{
  "dataset": "made-up waving flags",
  "image_size": 48,
  "targets": ["layout", "emblem"],
  "stem": "single",
  "beta2": 0.99,
  "lr": 0.002,
  "merge_dims": true,
  "adamw_lr_other_params": 0.0015,
  "lr_schedule": "cosine",
  "final_lr_fraction": 0.1,
  "weight_decay": 0.5
}
Rows from block 6, named by matrix and row number. Each number is 500 + 40 x the weight over its row's rms, rounded and kept within 0 to 999. All counts start at 0. Numbers have three digits each. After the name is the row's rms in percent of the matrix's.
# short0: shortcut pointwise conv, stride 2 (model.blocks.6.short.0.weight, 768x384x1x1), inputs 43-85
short0.355 078:527520523529503540475494516523495552533422530516459511423465481480508482453488494518498613463542536461516510542494532518454470502
short0.356 102:457503559554513457513526533472507521451474479535445473536459462549475418468491521483531475455503481557554466508416513507499423527
short0.357 092:513511525483527513474545509493537555508591575567539495501411550585594501516512545427447447489490557509496446554474499493465498558
short0.358 113:512482608602499492427447494532436532473545492478514522542503555567540528547532486487432521483450490480476486482466466510447465510
short0.359 103:557453529474496500453518529515451499445609502575501474516504533534529505453552493545545493522499454474494454548522533516453585503
short0.360 089:546511505507462452499458504495490542501473544531511534506453493507500445483458458512438415499461461537602521485478548598532476480
short0.361 109:450470386485496400542477512466486473513445458437470498487525490491453526528518491525530435500471487527625458582567572550529495590
short0.362 100:463491504492518464499512528444480577491539491457564495454570442528520552496519494552444445540495469519545567498558473497473518499
short0.363 095:452471420437550538524465522511484497494506549470513532435511454432506445544528498492450480452483465466546511476445464427493407546
short0.364 094:510518511481497500464506460500474515494488502468514450626522489527511570434515558505565517517455493590479524459556519475483499539
short0.365 111:480544448483524483498493517502474467508531505499511504512447514509546549533503532477559521463487462580472452499457482510564473519
short0.366 111:466519525478562504548513483497486491447478527518406540529498449511479509452472520472467501499525500499539448442537468482447484464
short0.367 108:452499464503488543472487448567471457524489412476561439432464510515506473462417512481536489544531485551460532486514564533489501468
short0.368 096:555520495548428498512427473516487493482487490543497458480459558499461448508473540503529527467455509459412581529565609463430472471
short0.369 097:500528541424480538427534542487453482558523486554538461511544487497486561474509524507497514514437547521517456499555524494518497518
short0.370 108:514550561497518475428528588481507549502488424541488464453457476587491465450480485507533454499476487508471518387506466462560458512
short0.371 093:549510493514554438470498459459432505453488473509479468479521487483464490500504485471527518492555528496453498610487522412454512407
short0.372 113:478475470429470565439483499521534522534484474514467499450453495480442535421509556482584521546508513506479459521552464499480533511
short0.373 100:516535448567507497476504587476529481518482462452517452504520459507491544542563450498439485502501572532518481471495432494489459518
short0.374 088:461474499524458488502474460535520442467512514515474484400507471511494523506452446506545424538506547533495508565527536517502541537
short0.375 090:520512507558477427557532445528481499521506426494531492512458492472501479521432493473476485479494482460434486448511478502523400545
short0.376 102:483572525491587538424534447506592495497502512535551521483491506480483513491443493545501513464523510480477533499477553574489458488
short0.377 090:488511484558467510501463571492453403529535506454503479526493491444581463466482429536545508435492488543464429466463477481468477530
short0.378 095:489413527516503481469448532401475533480542555521579420422507502439485488484545427509597511460418508505433489451518462501455563487
short0.379 091:501520505527529480517529483470529541481468501464451497502528455509538548478495470397497505558513494508506462453456461454568450451
short0.380 092:473454471517406495518522492511529439437521488518518496448521557405445495488509434514500515475531477469521503443522571517483434482
short0.381 101:494447474503533449507535505526487519432428486544495525524485500469560453449535604537512512455498474532498546480403472447461448466
short0.382 120:458474451484535537484479527516470538508450538521481491526548465441449512434516535560499446477487520524555507527565503479490551498
short0.383 090:526534535484459504450413497509525509538482462573531552512519508496528509552479490507461518496456504445548514558478566492450489486
short0.535 085:473504495493526598532434501506430542558488406522543468483446511536539531480564481535493471520527460513533566507485479563507505578
short0.536 109:381512490531512513449430453541447511520485502503535475532507529535523530505562487479490529476516519532554566540523561469485518559
short0.537 104:550480496530569512543534436526537504518504444529508515505489419576450419432539480451479484530461548566466545420430502463524419470
short0.538 099:508518503522478557568543497484467601527504439555500499466490472478413558500430456501518513509456531566570479475448577522540503459
short0.539 107:462505547492395516462522478479436475507559398504504507401402517536488494467461522469486507486490497497522526533466463488488591467
short0.540 093:548561527501456515471439515539543499459488473564576490480549458488578510517466495584471561435417571430432471437467540496491478518
short0.541 099:501494537580484508508500481507509468564494505532452548557514534488496538481492486492423528441418569436442522526463465506548510608
short0.542 104:410425504497474487473500498467449444500522545476466501439534476501437563548521558473460551539510486494482526462502504522530516462
short0.543 116:491504447494484517538540547435479554485565477517526479538517492476509482514444573554510490469446465485528502499554466559476512544
short0.544 092:587497518502499499445547554537448514443488517471493511481533519487513407527516450502538548444467557500497488489472540517491481466
short0.545 103:420552527399548535344487525534527470467506500479501482521496507512505557494458475505570493475464524556523477514440496522478510502
short0.546 086:498503478563566480481482520474487506465473423535512545499565577498448529501490540539505547570520485473536550525472516481565447481
short0.547 096:572500571481534445456517398508474522544523530553500485514514530482535501546493457529462521497511446609462482455502469546479548512
short0.548 116:505557507518470549457527466497502502499534500575490517470534438481532528543449536477517498527479500455546538488529553472488505428
short0.549 100:526539557502488470399513560537516523422484520509505452523556455480528461569448422552481506430422526476439541478492511574478474487
short0.550 119:494472501450500504454503510486448523507443516507543417425466557450475565507496474447579501526472499464531475447489491505523463482
short0.551 095:480525534491539536481545556531526488478497538525533499438526586466606471453487488429528479472482510488520502463486431491532478544
short0.552 090:496584537515504516502501454523520484511436453474454559465517541537499551463438491563522542443483549585492526457481462449486461484
short0.553 105:462453522511482458466552459529574515494458528526497500525544495580475468493553451516449492492476498520523465434503492422494491502
short0.554 100:469511456507501525542497476510473548522527477607503444513503545542496485550534462526470470476473506471496528496472467475439526348
short0.555 096:567498493550533527464493559463513518553562515502432552488432499508581525490537584493451453474446524431476509472527490470460494496
short0.556 082:512452520497415447543550470492546481477468466526463500535557562430472564484418556483530491506519445505457504499563493438449476524
short0.557 085:473496465485527474481475418537480463509478507512498469568563522505463472561484477475529573461454484519514488490473451460498464494
short0.558 096:564488556512487558480462448447540494442522415486468451451484469451484515506540538467490540614522471562556593443535482493501488425
short0.559 100:462542518479547544541414429470472523488481555475506554490422523543507509480469506553519517468555469506453420417505523513538469526
short0.560 098:507462501488450509443466435566513441511550513468552423545451532424491504460505520500488455539561477456515465499444424511525583557
short0.561 086:513466549477474416456446557561520535537458494570483450457541491520496531460473521467582476501542479504521535532567424515563529468
short0.562 104:518502484501441411523459505536419514456428464381488518484487477524479620527494543497465484478428517543479512445588538446465488550
short0.563 102:489525488459533572423500463510531539456477511541467505488547474542517469465535507501494470495450582478493502598472444539510488462
short0.564 094:555565498517465469527465526555466548486468401489514546524467444537435561477453526512488567500506535529481523527460487497558470527
short0.565 104:446482486469532513516488427457515455554495499475474508538518564503495479532507510505469465468495427437487510490514583447533491461
short0.566 094:446513480520545500468477505473556422408537506417432517511448448482466538501496450497511534582513427445459511547512513461504429478
short0.567 096:484473516504507490573533547455557487575502514497542391504564533488481519521494446584538508460479528383473515522492430441460522474
short0.568 094:451534534517533470461448520498422482406402504520494508507503598510497491505484524533477496467466533531443509531583549534422564569
short0.569 097:554512465507541495512459475569560434511528508460480456494527513481475523474502461494466521482416524551552498542544513453489461449
short0.570 098:517484561463516460537547452493491531524543483518478507498427544454520551438489512526526491444488478546477521417510490443518536537
short0.571 096:599466527526432500540486579480481480478512441487412535470514517503467509430511499481499489519525525464442498581457531526431513563
short0.572 100:479525465537429484468544509422509519514509450501375503492553518541442452604597534524522516442521488472497524440528619515606507485
short0.573 108:473495492464503440540514448504480499511531524522491538437572522459559557451538481436452551417474467507433490483452573488473538455
short0.574 112:502478504514526610486461546533444514454478524504475442477538566524548444469548515493534528442512526484490467492549479427497450531
short0.575 086:511565539474496449500503573485470478477516468538471557454525481545504503518464486513543458473519537517494517516494502526451513463
short0.576 093:451480515561502467511529568461514534556504538475501479554454435429509457462539463529436557459470550504484559526517530531462427570
short0.577 097:502455461485521495494500511450483555395449482504569478422529471504526493473505500468555482522523412550505458480439484500441522541
short0.578 105:497523486460448406514502471497490412535506533458435476441471476498491428525480565546438537415433528447394460501492456561482558475
short0.579 100:478508467415489456510473489465468432475560503488521514464500582463502533463474539483457535527524551428555522534523498504519519502
short0.580 094:495545500449474497514516522524515522576487474452493473506491484483546478493459473471551456457417553612511529488493485489511503416
short0.581 096:512544491486505569446501473489511478500569524507573442537557530468500549443584559470514465417470494586480511538592576498469518491
short0.582 111:451483498496517433544563481449408550508527470492532485498438522477495541470461496477483508536518458526471534528472551524516553414
short0.583 100:435526422489418463550505539509558538507417474596478493484496507465486500505582466418545445444484474401434511452460542515507451532
short0.584 091:509467497508476466486568445543474451455532575446510451544514507476487583479419514475475514428553491472443455515443482504501420507
short0.585 095:553491523559486505501526511493482469519525497451457423464503442453544559506479482452480435519540523491592484521416554431521547501
short0.586 108:549525552559491414432510563503551463514445435512493516581513486501473560529428459533545537479428484514494446510442473504464532540
short0.587 112:424458495454489478565498395512516490513535501540463522396563556483505499489556485466515510439478479478490510512514525496576521553
short0.588 098:486556553468450510443416505504478497471493472468533500587446534463474563525532443489504559533498469520586501503472520430500519496
short0.589 101:563508508515478488514475532508553505539558530539500530522497522518565495511509544520549460436498505474510547481425450439466487481
short0.590 095:512504451526443523493546544430531520504563511542493499485494471445498495469450511509498524487484531554478501524466519437504513496
short0.591 091:500454505480548469507513508472581465547621570457452602509525481485551574497574447495521490509492520517512472525489522447516472493
short0.592 088:476538487507483499612517476472470507518468526467454574567439501477467516537479533520524484579498507581525464474483505498376507531
short0.593 118:539467559574515542460513466511577462560564517562500532479531489509540440516545464476452488512494536456476478497531477419502541497
short0.594 106:585533501476495533536530448525491524508498505462504456498474506510571454560487533567449460532524550492539556512505505517449506460
short0.595 099:477481553512484465487483487491479570560521461526483533534519528451498518538491535540487521498496503518521506457512511504495446530
short0.596 089:486520526527457491508498501545524466501485551480517558479526523482550514388523496542461474552479502467484490504512467494511522475
short0.597 118:484520477518482492518546410559516561475458473541487483532556478542499492447488427510528492504465497485536454435431419559548531480
short0.598 094:491536489515457459507442492466527517515428436502482535498495431548488462465585496515534527520449520603541529490533447469489526519
short0.599 096:498543533537558535573558499489482532537458463477486520558503572508543449517523532515400527527568532537455549474467424516481451541
short0.600 097:494520507605528514492508498525465488531522468483492524460461508536572491487507477511454549501504561498503497451498519461576444603
short0.601 121:491523498475483470472502515498532496480501486512488482504527438489475484491509474500465516430476505490501470447502509446449529531
short0.602 101:567427554499481473587452471536496434437541474471530567482497498487503431501512499414534517480514511543465475561480501466419522517
short0.603 093:507525460465601491488538519589470453552527536498515536504510484516404528482525494523470533538529532499514519493570495470463408444
short0.604 090:483553495545523510462503557478526538552478544486466541438465492535486504509512431518435484476496526536473523495471497514466557477
short0.605 113:510446484499434487466470463483467546542507449498446508445541499541467467488445421445524504514483450446454467526511550477504478539
short0.606 109:483451464525423482504467535463506424510567490522538474475539533548470473539511558450534529508510544546455563501591522440533514421
short0.607 113:486475600502553523524546614539524544474491483522489471568563492490521465517470539573503484516559528503537494462505528530505498563
short0.608 103:528531500480453527497435476431549492499496535518448460555491513547508525508470605526460504499520510513503480430463478527518467423
short0.609 103:479527483512479502538452521542488535492475520414526520551516526529537532510550451550480523508514556483454449518491466517531490521
short0.610 093:498456451469435508550443463499506403495505522494510500463521531494487495575536511494565525528484489542529502502489503519493490474
short0.611 088:518532521502537476418465485461475496554501507478437458467480472521540560481480483548455451493468456495429475541522473542527489487
short0.612 113:446453461540508508501510478509536424519552527462448525381467477467460479423487461525516446433518447478472398499449518511563489430
short0.613 099:512536543535532453500564505529502534476511462486535518480417481491573470483496513430573563438563514527517494546562513535383465532
short0.614 099:528426556537509481512540580466434486456527480490569480592517473524452460489566463447462516495498493520451474420519481497420517457
short0.615 098:535430483479513537474468522500534517463500489465583422476484494486543492448471482493575480507498520530487456544445442444456479511
short0.616 097:477420471474404466475538512473490552493465568507581490501517477519518517488439508493559514460518511500506469535501392474515508535
short0.617 109:474491446465594458528474469529498583562361513537470546516526485489460472530443572440444463499571480467546521578523463496479523494
short0.618 090:518526467456561516449536526542526526477477543556561542500579515475416439464576530545459465481495408470531544522528515503521491441
short0.619 092:546488522433433428477506486524529467442545547482530470463510516494493528553497449494538475537505509505577482504553518607531510566
short0.620 097:593497508516517524511545482460507506477493519512553492512485487427502493423516509442530447579471531518493582596522504512511519527
short0.621 109:541463544499461505490483508458497499481539476467545590540470484482451468478501455463483481566530429478512503490481443512436533470
short0.622 100:479502448490530542500516495545504502487576516523494482439553564455484477538500525471501530472512503491495552582492474578550572473
short0.623 087:509490546470525521397510560433486541480461452527482454496456490480532569496446526472416549527475490467480485500504493532507482533
short0.624 092:496527492484463472439492509488504457518550479544517578479460513423425501502543529521473478536563524425494575511444458493523469543
short0.625 093:436458463521453549527447553422544478472573453449541499460500533469477472494484515501488531485482361477486535495555511550506493568
short0.626 097:484489491448458546413459438490531475474477466463515559510445558500502512528414524516533523530483436488445459427479503559479566522
short0.627 092:495399531539592474450511538480462498508518445495532483507479466522532490448471454433469510529459432489443504493463476489470456525
short0.628 100:422495544483580500560458467454590563439507406506456522511518500514492495533535483492533504507513535574487422527477432508486507550
short0.629 094:511534493473448501552438485442488580484498503516443522401510466490552559491523465583452433385412510468480528488525553515470547490
short0.630 111:526484494522497503561486538558605485435489543506552439455447477513476498505520543525458511518450504496523577503520507518480485490
short0.631 108:453502507521488518466508508563549393499438529506526493451536470410474520535530461389479596475572516477567537481488563524463538468
short0.632 111:488436512543506525496521532472573511481524500539547568479459449518498408481477514545460479512474521558520478523572533435438534447
short0.633 099:435453494461530457518482496550503475487454508465493511506488462541420474505422481502504550488550455491521494523520498533500516518
short0.634 111:449488432467504526561540459537552564480472436456470450418570452505443486488533498516538478479529464412515539522454530448505508525